Rows from block 14, named by matrix and row number. Each number is 500 + 50 x the weight over the matrix's rms, rounded and kept within 0 to 999. All counts start at 0. Numbers have three digits each.
# convs0: expand pointwise conv (model.blocks.14.convs.0.weight, 640x160x1x1), inputs 0-159
convs0.247:506389528435530494474421514423454505507424442503493576523558402451458567565416504413547546630534517484509453452465484495483457605559496464525420513483562494491439510461533551562493568411559517530460496479510423418535597508508600491464527552504669622604537511586503302403565468467544517477633565521623503486479479515470513536477541434509470523516535440516571479509455470591446508521529477524502520477477460457517455552498505551428509406486490526590435415418586536448480453496574490
convs0.248:424458500478503573458446459480547575442531526523505485545420504566514507515456569482525443426532487400564488455557506476493493534509491449391554474529493489353489412494473513573535608491557545507546502562535550486488489466479519427528435578539510503527507477492529436550483429513531465471567522393534475541581510463482426504512581520531484592476503430487536510481441542562500574416485434489441512513456518414465523517554470504440455427467449499491485469451509474458604485458516539
convs0.249:495436524514551455484448451498393535466519520562487428447446411625516508546543523549430521541504378409488407598471497550568471483438446536424505540502456621434576443441529620554490605444483538438468703393509533476457546440507522419526446495486390451452509587477536545462514469445513520455485474448565541518495480532490405487573489441429507533521577383504539490504451551511512478550379544450519502390342369488461479509531424468440423567519493498538662456463523559384361534497473473
convs0.250:504517464416529515483544430487528461511424447477489462521463575522524591456545465489543412428474421571532472509460468516510514534487455563447506500539472555423465515519578499500477566517568473510485422553580499513526519557561558432483543400492448431535415444505499518626469530471569469425423444495449471466436476488545493473462484574573468483550456527448609494481426487547507426474521528391437488466421549459493542469489419530532496531536475516540502505494515553624517528453606474
convs0.251:498455581495436504480502519383526470549517372501505514530463529501478517565441459543494545517509432454454490388434639478579489518539533485564541520375366444578457514480482489479498430504528559489436530418545568560550595499568521525480522558492442520450449486531675449494442450540481544437553483525463436588564500455506401442464428585417605539513483532465517461588495477602450458475494599562373449486507507507501471531461495466541547371509464522449523493541452472486446523334451539
convs0.252:551511518512519485501514504516608523432450501497439556461453503481485467456469650548540493529465499449498397601486510494501421421521491517514542546580567510512510569542511502533488473367549482493550471544460501560568509508463510445505460520582509538542505509501553483441405502467556451475500457503556435505469487577509428485561508481510544463561433493500444480505543489492522390457519473521455460512428565567522449505510499523425569515502439552494574500380588532516518571439517434
convs0.253:436451566369485498542547510529558471608478527545456508487519461542568475500496566467465515566488540407489393540513469473445466538573504501512504547545442546481485497509530564517502425503458591508489525487535419506502509459466494481441439542530532445459344520536469613508375617533529502521512433509525452424491586518499505421454471472514607556501508529481468548514576457494472499497464482454557459500500512513405464491568568541495546525523536496486569487518561519484506503470514509
convs0.254:413518485506521583533453523483458474431520537444436549562536402442480559516457444432458567387543558458515488472478477339554478417536413319524460489474498487544500428556458499585524583540544514527542376528467523484434584641579378513595388525523488516381449528572467518505488486467473539435497512353552483483449601485469495496562517605417504444491434517499446483470557384535585593525482511484395491430445413535413489456456537502499478469531556531470400498427481621538457535474573496
convs0.255:573513524532489429483532435576431532559553514469437491456511499501478505461507596516413500599488472499491506591464503506391524546593404469480464364497504604466522516485571546531496468505489606553516484504430503483544530557493474518453434441463505505461530627449563525567525434533593470538530415471535444504442441486505511485475463492467490570469488591508579538490445614495576539606474443492533449510453427649537478462556466593480457537465397511501465574422504495550480463483549467
convs0.256:519497452430574511506491491479442508522486573532476510469522525560535509471574445448498510480487436495512483366523473518528527523483488507502509482479472485551464510496529458490556554507492405498491554523466551478480536464463536513506427528523478464490494459578423553514569412507453516511542523519481464475456504517519530587561484458587483552511572539516429504471406498485477523491477494462514505490483491490496547523467356474472512455402466500481465484492495467498510544545538401
convs0.257:487617489458541511483507450494416531469529459519521456479499504523424525418460346644550507453475531465466450553545443558505476527585507390486431540434525513458460462487539462453439550501492428406567425552481481489488514526476466482515487513477515452419428539435589433470506522507491513520534435413534534495408521500469468448488477506492528520502387430470540531542614501540525528506472492526585484487536464460516389495483539465539437673538519438490419510575484543520437612499545532
convs0.258:457487486417476506505457564404532509440460470469490458420563555465490542513601528406541425453432438536561467505520484461499492528474549519491511566580603509511509458399504477501470466485512483634463480523495528532538455511508486506563422430554444512433494535502425587344428589494449469499499552567559441313519450499515405563493606547465558462529547592449422545574527551441566443485445505516519511427435452523442540469469469479518378613469423533499474498503463493501553447447458459
convs0.259:463531591611493477414580485531409537474517486496479542483546550449435453511523547584531501585436521505622360537489429584568449565522525540641500543471478607587504559537530532574542505462497529515455523499490487499508564614490518577559422523446568541493537483477505512559557508455471527576477534549446395473433504495499554464493510629614523373516445504578515461533487536557485474486532559382409532520576570551519457497538568546479481438494591567483468533504509532448450518552475525
convs0.260:474574425494496432446496512464521468476502507531531503480475487512487492575491550525422525541511544546549531501533409512560484569484461412553471517538515500466521444487575450479474500517424556382503555526520540462416505518519510519472530509597487541414593493453520467432485528560432526505558577575410526499510463431514386527643539534489470481439507470451514591526422459470529422528486543477637420507503560453404449476509392505449513449536457419594519475496575492556508508363519616
convs0.261:498536501475506471398458476552541471552569519376531480379406513549547477490502485504454508468480501506457525503499500476529501500492438458453535507536536456448523553552503454460457517518436442506476475572407527493435531560598472497536485475506450462527523522463505519528487505431534543473500514473432536470477539477490577544462474484454554564517501536486523514498401500480546462492469506448466489513488465526443507473504449513483536508478494478543389561490615480548498493546539554
convs0.262:421486498588420526486571523509526524475538457498447597553519520513498426531533517439448544474474532540543439565485474538561497490439443527632438445428493500459462592416465521537600508459452459475441445520528433462513518556544533540508493480506462483497528478501568532488438463465471541478375563529499418497608466490573536580477437437456453510576532503519495591525492546570577448438549516528554412486471529538523450479543493408376428514472453496543501553480440524555483513502483538
convs0.263:534451439524561478547435486452489499543460491438537448512450488405445530545486565525459538539434542541516514560409453465531536500446494470462426460531485559443450529561553500542519486517526507502500542562540540484521513558486569424498450523449462512473505487522497486635448595418462424474512500484505488510501450572478520499526535479518481440470455479513523510525524554474591539528460543544548492478488502458462504409508516533411409468452505522499558501481568505382486438429575527
convs0.264:575555542511515509461507459552488522426463547547399502435590456447496555500555452545535472469468520520535466416499482616428474484536519493573596484470540544520483503519504459475540515511504500563497566503504546553492422556574540442479500595483521553488488471550482538513502493411494538501464570557559489481464434522493493547501534524516471492509503527454403504522390519560573478474464540501444459465412505473527458467437436497565539537462470532484486499544518441524494528522486469
convs0.265:487434558472538413496422473568520542553586542531506536508575571483483576475533492506473447460517518499489583565548465468599540501490574576528521537505599494525582467428490444450446533428525548477491395458495546472455407584486562501510420494486486506501438440448533434390507498490601506442481377526522524498463602603511497568607519523453538556500436400510528464487593525501482427507507497462500453515435553487469546463467465511498392516467494430545578595551450524450426427477447461
convs0.266:502551480414490460549413496533467526484479481436498521530504400584489475506524460478393476454498445544504510443514482485487557575463421483579418507534495510497526556500563483553548504505466463563467518493488513477516551549522487505476468447497532496516543484575517493532478484511506461514552538436584503478489530429507511553491397476453508467514446470588531471437560564562528519418520470462499516509585529532567493476518501478478594520526452599468493556531463428447494483432486553
convs0.267:479565503533479496523496501579502397487540513509511476533543523426547523558530515489523500546446471564469430540494491422516491479449532570477526557488546531435508574533449446499476515538436465487510528554484544428457473542438549566543418460616545508466436470515515508461577514447512479479557550459493505520573469488483449554494460551534522557528504518463511456576494471535494552452464526520537498519553508511529552519528507512525568450599408511488556532454512521509493568483515471
convs0.268:489502489491448568516442451490452397501512483532611446531530515495472489544589632495537369400526485455509511550527491496477467511482481401453539523497593490484481565514494534476459468529474490427529510519514601501522558577487511484459522430508487476438499495465462610487481528541449413467557460546537511435584452503494561493441433535517472406550476540507482572508507538465450518515465499458480533609407525571558460557470519589525471517559544472502493441491435457482461500540437505
convs0.269:483490521545558430475445531504522455543532459537507575386543450577531514531487367499482501431428561535518485472519508527471413466473406507577519416426422542501514481461529494559441445524473441517556500496476494456530522566509546496504492535587497515629523509519542505435441541523490500545508492489446572599520500471552494489504469436465496484480478414508462559583549550580512464493476554469553551488525475496433523497463559600478485484537536522489612537461429454439463433524530545
convs0.270:527416617459489540551538453518496485437532546381433472541554496496567466559538577452504478495525556485535385503578575567534582523511450523567455473517540449432531475470385592429576504450467504463505406570449427502490384504462617491523483482486476553448589464488533502452509495446585455509468336446525494471474541472485494562559462529570516455411422602509480452469466492483569458459521528498542544499515483520444485528642352512519550497492514489529504429594481476528511438503455549
convs0.271:494461478477470495445497434492427570480471503565571568493395524525467520568591523374450570537509578524419489483484514404507496508429415417459556501474591453472549402482494496529541497478501558526477541438518553567529456461467437556538450521460553476439479419383586447539419418479512488509518527513506542445507389581517447565489534433558455482512437465497425538463575493460517453578546561482461426472519430552589563513489516543473493508424489504495395490468474578561411579429692601
convs0.272:576425478389506444514402448472439627493478456469486477472410444467544617510456502426507483464477467494492528545521557546405412505467500459482483518513536453575484513462451506496478533507514392494519522463532425491507522472489483498465374444532506499493450506434510412509507558499480465466529515620584521516566435448537437638469412485399572430477512583545458451433481564528535396572466506507563528538521542582451499478478493544480476519421527526431526363392429493465539446563541449
convs0.273:533430381462479475510447569557460544464507504568428423446594529494372536438539634499488487458563593521479600468477588484511498390543543561466514530508591568393526605414464527440519527500536538524422454468535602516501433510456581504554522577384483601490513561567519567484447493489454502505542581560431567484472528488556613433559441497481419496461606425446546530391533538586468621530423448511502535486453488548482594497465508522568474526608523378514400584462365518528510425464452513
convs0.274:520432507574496409476498558474414519443480502413467609597471545394563438512406507541462406540540506396444502471479543441470487501566514488572551467456451489467435500417360481504487594518510411498457463567597471472447466577458488537487492462543578516473504442476536622489455519558506501489495535494471541426509462551520508522494442602386485587493491524538507515466477494522477460501485489622528506501468479375506493508573544445537509515573571437477469454531545515530498485431516425
convs0.275:480450496470668479489586535569500465522424477564564447507442538565459519436561461444458487569634526483439505423388527564509498375449551434501464477526486527570477583470621542539530403437460577432518505496466485447532557508528488465501648435510488466448554448593459489430502461436471479486469520475574563514564549502536464449536488429537571548558540448548625499556528537591506524539550504509400513553498524491502446459363494460527448562544490412524469444424446515460537498494405463
convs0.276:519480516418528562506519567550504467502507460520426437476516530517393457559442551587485418528475484528446499462506495464533492463512335403519435552466468470487514432466558494536505450545487434456490487500471525470519540544512456549493461521432401537516499505460556476569392574499429499500530509577525447537524465503447504548531548496520534448439492514477536465502516490474546542528547478498490511512474480516529471481565496538515539454548499439492526545489552468498476562531521556
convs0.277:493500495570495546563506495505510526556466607486358521527419527534504486423613467487448511476522556442590520590495551503481466498402441569560413559496612493546464471573433538487417532495554410455435505471514458452552516509547518489596656521542506529539565424400503573543490487458536498468539442488567475562484573450428468547503457533501462457525466473494509627580497474607495415506537536539522470461513623445408540468541433434525506597388490580550450522489435470457534499508502473
convs0.278:445430496532452457443533480423486523448545526532523477468567501484506528456544503545405424479537429454509488441541534491465466547537498492483476524429504497569465537495475562517429576569453442551406509481553518517506490520527505550527592489544468448499432562545521492446450533518462580512415557522419437555546450491507501432481498483503504593539431498520451579443429512467437476365500481408531531566483497553485502402512433489446416413466407536493480485516545412480517568534499519
convs0.279:481457489525495520511502497433569582550450489585494408535512460482504456521472474584502498447532467491476479485499593610572487474577433444478491474485526526533481484453682517466484547453530508523503569523572448563415521524462409485420549445451517554545521449452526428441514434517436462545524427505623585509463480450574553484605493496542504538509492557518495420501470485514559511383566497551522449493595467451455462408453414453558448498409512578416483477486520533498532546489364454
convs0.280:454536420473572577480483518455482452470491519455491532448482556511482543486480424521436505472547496493584461440502439510556416556543464512587482513538460529430541477574586518519489478567478440435453522501519561432498528562453534404478543520539510451489578509505450581452486490448475556501511474482452546483450575502480540519537464557449575469394516456559531508458458516554558450519544466551438547564423526434524520456427574466435512498462500449511375511532481430624486522543499533
convs0.281:519551486507478592551464536485503491469492548546477450513472454452490496534454490526536441577498508473518557469454491452479509527446600541516443466508519470487492494465473452499590488500506443455472572493510496528543564543575514498531476539500468510572477534542441484497488504537500485462534442579468466513532477520490462574498508505569590561435574480502440593497562546501483444505495481532503522532454578494460505556501562567454558542482462529482522440451482529483592486551438542
convs0.282:520624464569532540651448580540436500499599453609632516549455420551588539558475530540475476546547577466545512598461506554438363528416465525539481315504453569495494540437484571448501468544424507496505422453504564526465551480581506423491480487504507568545523448518668548528530542455596516555465481411531576515516508495470499549493577472520526581467449640509447486466510542473426559645442461531502452512568543410458517523501479517470475470415445542467529555451558582480518446432532428
convs0.283:533500525516452533508508488586548554466448576527486475470494533466581540639423492603409468519453515476568582440532481461502549446529517545532452507533555544512505436440470517442417307555510472518460586512627462543386522635464532457555389486465419487460548439487495510480503538530505493532551439594523426530533467474522512524621434587499518506553491462456496547435544524375434443573496422489490498562476462454508615414341525463409463471503514589543469496569542353488531519467441547
convs0.284:540468514469485619428601582545513387523501508522498460457519610468499503517514519593416565404442454418475536457551606598527468484533464501561567525388508466381373534500537577609432480463506557511501449480476565516512432483564533594515456508490412494427520471408497564507476515493520471343523518445426501549428511433535582497472519501676525540432392505569516466464495468432442462558388453466552456460450407483501458441421532539471514444514454448470455559402556522534516385487460486
convs0.323:527475526379539457465494510479491524495504612535490476404527468485527439486540442575492447521486460482457503501397470486533566541467576472469486500517468470545502547512446435484548496488537571482562442494405537560410462479467424478455508473498485390483489520482483544443497604456504417453544482514475426533509529456533481441471553573524533620500446478489413466532529611499530399460581331539503438452393520517589485513519455412476525507421503517508481476582502521422433533539535372
convs0.324:496521633521580565446498437519543551458531501534419522468558457555503510381546359455442552563549565454500541542441512522466444566508440454441490566516530476634546456450452492482487441502505345535537560539569421495559598499440520509510489585330642581522497519546541598505529564547514414459504418472560358443391518488537459514513593530607455488451446496531449471498552514690504513495505402442501447342542390448416529503500486544546459499485481472560571551636539526493523479495450465
convs0.325:451519499479436496566569497501581450542424511531492484441541563507489564453432479565513512478455532470480490479500483520418422537476469508420539524411491449532470503513423486507479522479516526457438484520515575432475425532503531446517498463525485510444520483508472556488501546493504466534532447514506490434501463526423456480532549453516519492466510471461508504499406442510456455429513458486531486505482502535402433518481456478466523498447435491512479514512541434484476542526413497